From a checkpoint of a small image captioner.
Model: 7.31M parameters, encoder arch convnext, encoder activation gelu, encoder patch size [2, 2], decoder width 192, decoder layers 8, decoder activation silu.
Training: 7600 steps, batches of 256.
Data: trained on made-up ball-and-stick molecule models, 195000 training examples, 10.0 epochs.
Rows from block 7 of the image encoder of a small image captioner, named by matrix and row number. Rows with one number belong to one neuron. Each number is 200 + 30 x the weight over its row's rms, rounded and kept within 0 to 999. All counts start at 0.
After each neuron's rows are labels from the 100 images, of 14848, where the neuron reaches its highest value: "strongest on" is what is common among them. Only what is clearly more common there than usual is listed. The data: made-up ball-and-stick molecule models. In brackets: how many of the 100, against the usual share in percent.
# fc1: MLP up (encoder.blocks.7.mlp.fc1.weight, 512x128), inputs 0-63
# fc2: MLP down (encoder.blocks.7.mlp.fc2.weight, 128x512, transposed), outputs 0-63

fc1.88,176,249,200,214,200,249,187,113,200,156,200,229,119,165,200,277,200,200,218,217,210,200,133,216,200,200,200,200,200,200,124,176,227,200,234,231,200,200,162,200,259,200,247,225,177,183,213,164,159,183,200,220,227,200,200,200,229,200,200,153,217,200,200,200
fc2.88,292,200,218,200,213,200,213,226,200,228,156,200,222,214,200,157,165,174,216,235,218,148,200,200,225,200,200,154,200,166,144,200,200,162,204,200,182,269,200,147,200,214,200,229,200,239,173,200,165,165,252,137,177,200,213,220,200,179,162,172,173,219,183,181
strongest on: dark backdrop (98 vs 49.3); space-filling (95 vs 32.8); balls: five (27 vs 9.9); balls: four (27 vs 10.2)

fc1.317,200,200,174,222,175,265,225,153,221,200,200,200,122,170,200,200,224,134,200,146,200,200,152,200,224,214,200,200,247,200,200,221,148,200,200,219,230,200,200,238,234,220,200,200,200,179,188,172,146,200,258,180,200,200,200,245,236,260,225,144,200,200,169,220
fc2.317,280,219,200,219,212,223,200,224,200,233,200,200,200,222,219,137,156,171,252,200,221,126,200,200,242,200,200,157,173,151,115,200,200,217,200,178,200,246,182,226,224,215,200,232,200,241,200,221,148,154,267,161,180,200,188,200,200,187,200,200,182,200,200,163
strongest on: dark backdrop (100 vs 49.3); space-filling (70 vs 32.8); balls: four (26 vs 10.2)

fc1.484,180,200,200,162,200,200,200,200,200,200,227,200,238,200,200,169,226,155,200,184,172,200,200,200,216,200,251,200,200,172,134,212,131,150,223,162,200,200,200,200,200,200,224,175,239,240,170,182,142,256,181,151,169,200,186,200,236,213,200,200,119,70,240,243
fc2.484,150,200,200,238,139,200,200,148,200,170,200,200,200,200,200,200,244,200,200,178,200,200,200,200,168,191,200,256,200,208,217,184,172,200,200,200,148,153,162,200,200,200,200,200,170,200,236,200,275,233,200,214,200,151,200,200,228,239,216,275,223,176,254,252
strongest on: space-filling (80 vs 32.8); green ball (77 vs 41.1)

fc1.49,200,200,200,200,200,200,238,220,200,161,200,166,214,200,182,224,200,159,200,181,145,157,151,200,242,230,200,200,178,200,226,200,156,150,149,200,224,255,263,244,200,200,179,188,229,200,154,159,200,236,325,160,224,200,179,248,200,200,200,200,200,200,182,200
fc2.49,82,200,200,173,200,200,200,237,200,258,200,166,200,200,236,234,156,200,240,167,200,262,200,200,130,200,200,224,200,257,187,200,200,200,167,200,145,200,232,200,162,200,200,200,266,200,257,200,158,200,200,229,200,155,200,200,200,200,250,273,200,165,200,200
strongest on: space-filling (96 vs 32.8); balls: four (27 vs 10.2)

fc1.118,139,200,200,200,200,241,200,200,200,200,151,178,200,200,200,163,168,290,200,200,239,200,200,200,129,200,183,168,175,183,200,200,154,200,200,217,218,116,180,116,200,200,200,250,200,200,200,200,183,200,233,221,250,200,167,248,180,229,252,171,231,200,200,146
fc2.118,271,181,223,200,200,229,200,248,226,200,200,200,221,227,200,147,180,154,200,200,161,200,200,200,259,200,200,161,200,131,200,147,157,165,200,200,200,240,126,200,250,200,200,200,271,200,200,200,177,132,200,200,157,200,280,200,200,200,162,200,152,247,174,147
strongest on: dark backdrop (100 vs 49.3)

fc1.386,200,200,200,200,200,248,200,200,200,200,200,200,162,200,200,263,230,200,200,222,253,200,200,200,200,125,144,200,200,200,200,168,200,200,177,178,194,200,200,240,200,200,144,183,200,256,239,200,162,242,200,200,200,96,200,200,263,200,200,219,200,109,200,228
fc2.386,200,178,200,151,234,200,200,235,200,221,185,200,152,200,200,289,172,169,200,227,200,200,200,200,178,200,200,241,232,200,142,200,200,200,177,200,176,200,200,158,146,168,200,145,200,200,200,200,172,200,239,226,200,244,138,200,200,200,200,181,174,265,188,175
strongest on: space-filling (99 vs 32.8); dark backdrop (87 vs 49.3); green ball (84 vs 41.1); balls: five (25 vs 9.9)

fc1.407,200,178,273,200,200,200,200,200,200,200,200,230,160,225,200,230,200,144,200,259,175,177,200,255,224,150,173,226,200,145,200,200,264,239,200,200,200,200,136,172,229,175,200,200,182,200,263,243,161,169,200,200,200,171,200,200,251,171,165,200,215,200,200,200
fc2.407,238,169,200,200,200,200,200,236,200,247,215,200,223,200,200,200,176,234,170,224,235,152,200,200,129,200,200,163,200,200,200,200,208,165,162,183,223,200,140,174,200,200,200,200,200,271,173,200,139,200,200,232,172,281,179,200,200,176,149,158,116,200,163,165
strongest on: dark backdrop (99 vs 49.3); green ball (76 vs 41.1); space-filling (65 vs 32.8)

fc1.273,200,119,162,200,200,200,200,216,200,200,200,166,164,184,165,279,200,137,173,200,152,200,200,235,242,237,200,227,200,224,216,200,136,176,132,200,267,200,200,293,200,200,200,200,229,151,174,172,151,222,224,200,179,200,155,167,157,237,177,180,213,200,183,200
fc2.273,119,200,184,200,200,200,200,200,200,246,200,200,200,200,200,228,183,166,200,200,200,200,200,200,174,177,200,230,200,251,154,200,200,251,200,200,165,200,149,232,175,188,200,200,215,173,261,200,200,200,235,200,200,200,200,200,200,226,258,247,200,163,200,200
strongest on: space-filling (79 vs 32.8)

fc1.391,200,200,180,200,200,179,232,86,200,161,237,172,200,230,200,231,250,200,200,242,185,200,153,164,200,200,214,200,200,226,252,200,200,178,154,200,168,230,226,229,200,231,200,165,200,200,200,200,200,247,231,174,200,200,200,200,228,200,187,200,200,200,200,243
fc2.391,182,178,200,164,227,200,200,238,200,288,200,223,160,200,229,255,126,143,237,230,200,200,200,200,200,229,200,228,200,232,122,200,182,258,172,200,200,200,200,157,165,200,200,165,200,200,200,200,151,200,239,200,200,240,154,200,179,200,200,175,172,200,169,173
strongest on: space-filling (73 vs 32.8); yellow ball (68 vs 41.3); balls: three (28 vs 9.8)